Weights of a small CTC audio transcriber.
Data: trained on Morse code for random letters and digits, with fading, noise and interfering tones, 26041 training examples.
Rows from block 5 of a small CTC audio transcriber, named by matrix and row number. Rows with one number belong to one neuron. Each number is 128 + 32 x the weight over its row's rms, rounded and kept within 0 to 255. All counts start at 0. Numbers have three digits each.
After each neuron's rows are labels from the 100 clips, of 14848, where the neuron reaches its highest value: "responds to" is what is common among them. Only what is clearly more common there than usual is listed. The data: Morse code for random letters and digits, with fading, noise and interfering tones. In brackets: how many of the 100.
# fc1: MLP up (model.blocks.5.mlp.fc1.weight, 768x192), inputs 0-95
# fc2: MLP down (model.blocks.5.mlp.fc2.weight, 192x768, transposed), outputs 0-95

fc1.600:133061103198173114118128096160108151096136062204080130119105129131090168128009137135109107133130165065134146128117124126107125118123108084120161126114176146080116089109081149149145137155121092118130128150138179027109117066166158195145126122148152163146116131120156101172100086246150127129
fc2.600:175145104144113135083141134134156161186203063129161117073146143200174178170118169130111160126061111160108103120112119118121183152127119105059088122128134154132151160146129183200157051137100133100135193128106128130110105119077122138069100163084196068095094113131121116200116161125110118179
responds to: the character "7" (99); speed: medium (71)

fc1.136:134147166145118123147159113111140130113130042081106131162147175109096121143076110121183128127172106128106092128114083102122109170129070192100117110128159112193230113143120096114128092118171097047142131140149145135129148108121114124135070125098134116125126145113125137160093130172157133079
fc2.136:119172163126154131121057128149131152117170086127101131146144116114128175214162088094146100125063132160172103054129126050120131111118142105191099082104164171138143084146137128077120143111135121121104052095129134070094124132110100123131164095144103153140125119151135126183117167133183151052
responds to: speed: fast (85); the character "z" (37); the character "8" (30)

fc1.682:094065129147148151161097127216137148145143138163119131188155082177078162122120132149101120154104176141137068166112125211164073182115147141151137101117163063074138130141115102065115133129096176140051185123149152133121101133124145136212114130117123103174143147154162100120113130189157154191
fc2.682:115135132150116128132129128117116128121141126133125136135128127106146147124125047121138129126018110114176165105133124139128127131122130140147105115128157124136128140157128129085125040120120128169086100120122129087128151129123121129131127124128086124154118124128012134128126130131129129075
responds to: the character "9" (94); mains hum (53)

fc1.330:136105162158171131172082124110163152194096129160048156118118128132085158124020129151158128128143153103135146085161103180149129101104185106084173120134173089086122137107128123149183162142138137137140100161208116059119124098152117152118105155118135171132112122130149112137150179190115094168
fc2.330:125168165164086126131183128118128140132128191129103125152122082150173145142124076118093125129062128135131126116147131128139084156096129160168115149129109126144129149150126157052216100099127128141115132056099122132128201128138122132095108125119037128213126102095088125018130160148085105133
responds to: the character "7" (61); first character: 7 (35); the character "b" (33); first character: b (25)

fc1.548:128167116128124125118150128124137128125186140141156128175137147113126125101131132136140130128140139152130138147130056188129135126128147110101153149138134131058152141098132078212218021124135131074131116134122127100105125134123151123122137128138140134142132145134128132127137127019057100129
fc2.548:127163146193147128128129128130131128130129176155128128128128126164132141127128111128128130128125126129135128126128128137128128128128128128127120125128138124124128130128128134132248255128128128102128129130121128127129128128128131118132128136128128129127129127128000141124128127128125127132
responds to: speed: fast (86); the character "u" (53); first character: u (49); mains hum (40)

fc1.345:136015114145129127117059121099127130167205184101128124120139112151130130109131158141093132125059131167124138065129119143134122141127146119157092126128124179075147135139132141241168098138188127128116130128116137182069143128141154127128105133129140107132080145146122126111121101139138122144
fc2.345:130252120164162129132128123133127127128149172177128139134128108113140141161127115123128114128000081143114105122128128140129118128126130136159087127127129134142127131129128151239099091132125128159000129131136129130128127128129126134111128136129125125174131126128100121111129148040066137114
responds to: speed: slow (80); the character "e" (48); reverberation (38)

fc1.665:127093065122156128200139123136116129131186129080204128095115118153144128127129127128124127127133129123127110129125119255125129114148138122044162131128168129159131080100092167099170148133145085123142145127217134058159134121106128130093131122116172116169115151128137128131118123182144106127
fc2.665:128125004127117127129120126089132140131134156075214135133130121120178172121129126116112121126173105122137131132131128154129148129124125135102139100121130000148120185132128126111147123110116129107128152050149125122129136127127123114160120178128095120123128118127131113141131084100101120186
responds to: the character "9" (97); speed: fast (68)

fc1.272:123133140141179133095198121227123142128111035126087157173107162128155141144110134123162132133174114057107140142127073185125141135129185161111125111112125166108120141123096130116204002149165122128076118115133119136139117116076150103142156127127115169086197137116120104115153213107102062125
fc2.272:135122131189124128118138127085154130114128018110124154096126146124140169122130127123127130126178189151128149194120122203128127126130128133215110170128142120123124137138127107000110165145147130112134125120125128146122096129129126133128075129137131130070113158128133145104131136086129131001
responds to: speed: fast (84); the character "f" (45); first character: f (36); the character "c" (34)

fc1.460:117137110123154129138181130151132137144175181092097119255105132149134137137139135125156132143209126144099103124127086206118103122129080142106123101105154211185116089143128121163115194145220109083101186158173163034115119112120128125151157133088147147153190120114130110142119142069181138145
fc2.460:126134136129141124128129129082073126125116202132140132108134155127180182079129116127128129128011131140169148133128127088129139129128145135129146114119134098121128128127128145147059135117121128119145043088185136107122118128127128141176080104127220100150105142128190125130128138175222152149
responds to: the character "l" (36); the character "d" (36); first character: l (30); first character: d (28)

fc1.716:129072216114115138117124131094095154138166133017010127157120140115210155153129124144112148119112122165114118115134085192147132136128036170147134083145108127129223126122106119114137174127201144040123115097143131131136121124148129120207126134187144130147114138163118130127116169203140156129
fc2.716:133137141128131128130095121112131128127123123199034128155113109140107122205135127162142175128115125050123077144127124094173052144140160140228102245125126185136127122123128143173100148152235127114101186180147164170119163129140124148125161117137141167137128075133102127255128143138140163154
responds to: the character "l" (69); first character: l (64)

fc1.747:132028158132113136094127133117127144095131184004135143124135143140124129121139144147075115123153124151127065161140121108106134126134110113071149132118107166080109139102104122135255068159156167138162096143064128119108128121160136096193107126113186143124112175127129146051151192127122117100
fc2.747:141129130102100132118094133123131119148143018135092109125128073128055150224133148154132177128073050155096140144128129111130083126131131144207131247135125129197128113122128128119093104165178128197089137160135134237128110129144134131088129105140098147142131121135092131159127103105056148078
responds to: the character "l" (43); the character "5" (42); first character: 5 (34); first character: l (33)

fc1.123:113120062115121128108124126113143137178139165147135143164162170171166126079121104153127128116130090162152172134132075179148154139124059126068158066121106102158154141089113097130127185113163123047153138122103143164131149119143159103170135138122158215236109163131142131093100089140162158128
fc2.123:127157094121092129123054128133129128135151223144104129127127097118128038124144170131127079128086128138134090141128128083128112126127139123129130143128129152102128125127128136128116131128148128128118075119191129096127124128123122130029119103128142127119128130125139085255128175133106204142
responds to: the character "v" (39); the character "x" (30); the character "4" (28)

fc1.643:129146182149168130108161128163152144104167170108177125184145194169157135147126107135124132136059106075127099113126131174124094138129103103070160100101101098129145127116109137105081120126129115172098119159163149044098122099139115100123134120163150131143115134140132108137124040165178144100
fc2.643:128184170136147127129128128158135126144132154040155129136128148170129020133128144128128133128000124123134153177128128096128128128129124130129194106128139123122128129127128104143101226124121128087148108136113127071130124128128128122151125120128169124153129130128128099116128126131114156124
responds to: speed: fast (86); the character "2" (34); the character "1" (30)

fc1.200:129168168127235134129191122151099165128184080139147143186167136138095153144100085145139120130093073108122123078125079134129136137130087166149157097112140118173167126108121086136122136133217118090122137150141132140116193094138170128168080125109148105198066170155135138158114150114145111131
fc2.200:132059181131121130096173132125198122128079066122146119121154129132153131141124123128126255129130128171133116138083127128128171128123129109072127125131128140170124132133128127163124179163104128130213098169118160127122090128114128154154060100127099119163124140137157151107130145089174152107
responds to: speed: slow (68); the character "2" (54); first character: 2 (50)

fc1.422:113151160078130127173217142086118126129160144056096121201132158168135127126142144125141136150166139111136057064126188098146121077130092093146167125146104153124116122142124124176147208110072138099153172108125101087112120145128114118093179131142063148112169127062126125170132161156099086113
fc2.422:143126089090151130128108129102089128153121255111155116128128135112125182161130209129126135128103129080170089131130135144128093129126128122130225132130130138080130124135128105225124080090117128196141128155179128179132124126132128136153135140128160126113115137128121119138129017111142121151
responds to: the character "7" (81); first character: 7 (79); reverberation (35)

fc1.306:074186100130160124113155128139128137141080110133175120130161114164136124140147144135145145135163021144118126214122099161127086131119203162133165124106143167220117092143127111156128162132160135149130137136146125000134109132122128131121157103133102162159150131136124140130133077143115041133
fc2.306:128166028097046132108123129154137128123163192222134128102130163129123122206128134121125097128025134129208126082129128179128123128132152131151161167127141175125129125129128113195190071122128129163120108107086120172129137128128129128122102090128224128125126138129130127066128147139135132102
responds to: the character "7" (43); reverberation (41); rumble (41)

fc1.368:127150090142134132143163133158124128075103125021100110105098168142146131189153100138093134129149111101146162210156107123136131157133133090177159158126099066133213148141131170191158068113197151145091116116130140145146135122130122120056127124114150120137153146138124129138115113107084110121
fc2.368:129112106138094129133128127212130150081122140172132126128129130163105177126128128125135121128072130133165130126129128000127127128125131118171031111127123126089128159181127144127024125130131128117135114126106131131139130129130116080125122079129134149134128129128219116141128147129128178040
responds to: the character "9" (77)

fc1.210:128102121113115141181089125152131131128132132131153110058112124121035110114181107118111155129199118128090112133094126124110105135129133146146168134128190120150137133133126120156145108115088104107139181125165094119135119128044133134218148113155122130130131121083135129084123136150144174110
fc2.210:089255125154145124137106144131143143145132103113129133163143121133166170209131120030144089121172119157146149092109127042131161139117117129087130093138127139126135160156152126126118220135016130152219130134163123127128106130122127121114078098127182156146125099142129110215126115107072138150
responds to: speed: slow (66); the character "t" (47)

fc1.594:125096100108169133105189130163134151183156156173058146107139143107119148156121113158100131121205139082148137112127069138138126123130137168128117122108123096061131120111110128221182089179107119065170077099092120170132134095137183134208153125144134144161116156112136107129121194029240087131
fc2.594:134157151082183129120114129132127128128144210106128106140125127127129130018130120147121135125137153099122116122129129137126102127137099128146206168149141107155129127125125127096088177112142127130125147144134116134134132128127139113145116130126180123024128129127135118122126128110122103130
responds to: the character "0" (73); first character: 0 (72); speed: medium (64)

fc1.723:125127078061121135127210129120144141143150170118137148171126160113115129127127144144126132144112128152160161128128094130134103109130099152123156088110169126182206122121127113210186195125153150075171105125111145106168111126138151157120127156082124132221125146134130118122128150097137057125
fc2.723:142124130114160113126135128124128128128068159110116122126130173092144126132127127125128132128130125114122125116119129181128144129125125122071140102138143113096124109140128123157091077116107128159184193194114123122124129128125128111137078128128090127075128136139095143125128168141109138065
responds to: the character "7" (52)

fc1.61:120134148136183130158087119141151141114160096115197134098145093158114110083083122105141083120152115130130139151115131157116111091126109140069143137109162209101086080080094162151155120147154143158157091152166108123156142110103106177129082141049136184151146120114176111100128045209175115157
fc2.61:150092115129123118135084129109088134126083150099165122096140116096081153122125142121124138139202126154124158125124124173125141126127126173107203084128135130140122179114128109142184080110110146133164112085150121051148140130122129079195153137113083149192141107129170111124119083085183087138
responds to: the character "v" (39)

fc1.246:135140079122139128139177129127121127100126116115179125115105109144155149204132125128125127127098150100140234087124135044128135129130143144158147106129118140129127119138130141141050204149171118119110130120151129159122095130116134132102112133117174130114113117120120157148142131046148140113
fc2.246:139073097109078125131132127076131131108145098119135123127129126167134146125128124128129131129000128141118120129128128106128136128130123121123000000128110127115128149126128161137107040132125128253147084127091128041130121127130131094137172114128109134120128128128235155138129151126096147114
responds to: the character "9" (69)

fc1.231:120164134132103128121072129185117131120129150025108135178123157110137122086146110130069128124159124131135164125131102046128130126128120174156132127121115154176171135123130120061153213123175136112139117115121121133119177131151133131116124114074132137248127118170128127115100131131047092126
fc2.231:129119177197120127128130128167130128125092114195130128126128137161128137122128128128128127128177126128217137137128128091128131128128126126129000130128130132121128127127128169134126000128128128125111123126139128090128126128128127131124127097128126132135128131128134126121128168131124123124
responds to: speed: slow (89); the character "v" (49); first character: v (43); the character "a" (42)

fc1.198:144090169115156127120146121195138134158150150180074125140129117111139141128123095128109124122195188075136099131122078139133120147128067156143136109101087092106133146136126121138111124125079106059112115084128118241089157118081165129144149135085124155139134135105136122156124166000255112179
fc2.198:117145161137169127128125128025129127120124156139122127125126133109085097012128075129128123128115128125139102135128128117128127128128128129110127123131137109133128121129128131030093225105130128134133028124107126103128128128128128115127129108128170127125129128128141124109128143136195125131
responds to: the character "0" (50); first character: 0 (47); reverberation (34)

fc1.286:125138128156132128143107129102125128135192115200074129068150129135129125117126129128157128128117063107124138110128104142128128129128102229249121128123152158082128118111122166108176065139223127146125128123119128240139082128119111137127126129061116061136140122130138128126108152167195151127
fc2.286:131128211124106128128127128087127128128136114030128127131127144122135050128128154128128129128140128124103097120128128135128120128128128125127129122129129122135128128128128076127135060127129128112063154111115128136128128128128129120136124120128128129127127128128096127186128145125126125138
responds to: speed: slow (74); the character "0" (48)

fc1.396:111099165145143125117255129159156145168168107058049138124127160129132157106053135134065116120174122100102121152104109214122127123131088161073143085112126124126157113120102140082120205130142106043128126143141144043125103092124142114123116132114134114131128132145131102117102212114123130124
fc2.396:125179193157123126112123129125115128129124107127131127106128134120162139077128129128128127128125117130133132127128128128128129128128130130129100126128130099129128129128128125125127124128130128132129115123194128174127130128128128133095107133128130128148121134128049151093128111048137122170
responds to: the character "0" (48); the character "9" (36)

fc1.708:118079152112120107104166119116156129126141130169072179093090157098112132077149070115150129120175136062129157047098095092109147092118092178147121117120139072088170096090127081118154177152115102050163071114088093118138130124107150101230161100096157140111133128094132084090095177107174133107
fc2.708:130135255073151117124131128159109127140137181109101122168128143117142133101121143124130123128070131129132092070128131124118143130126123183138173103149134128134129123143130089124093137130101129207183201083099116153119123133130118122133034122129200095125120112134092076151128160098176115108
responds to: reverberation (43); the character "n" (38); first character: n (30)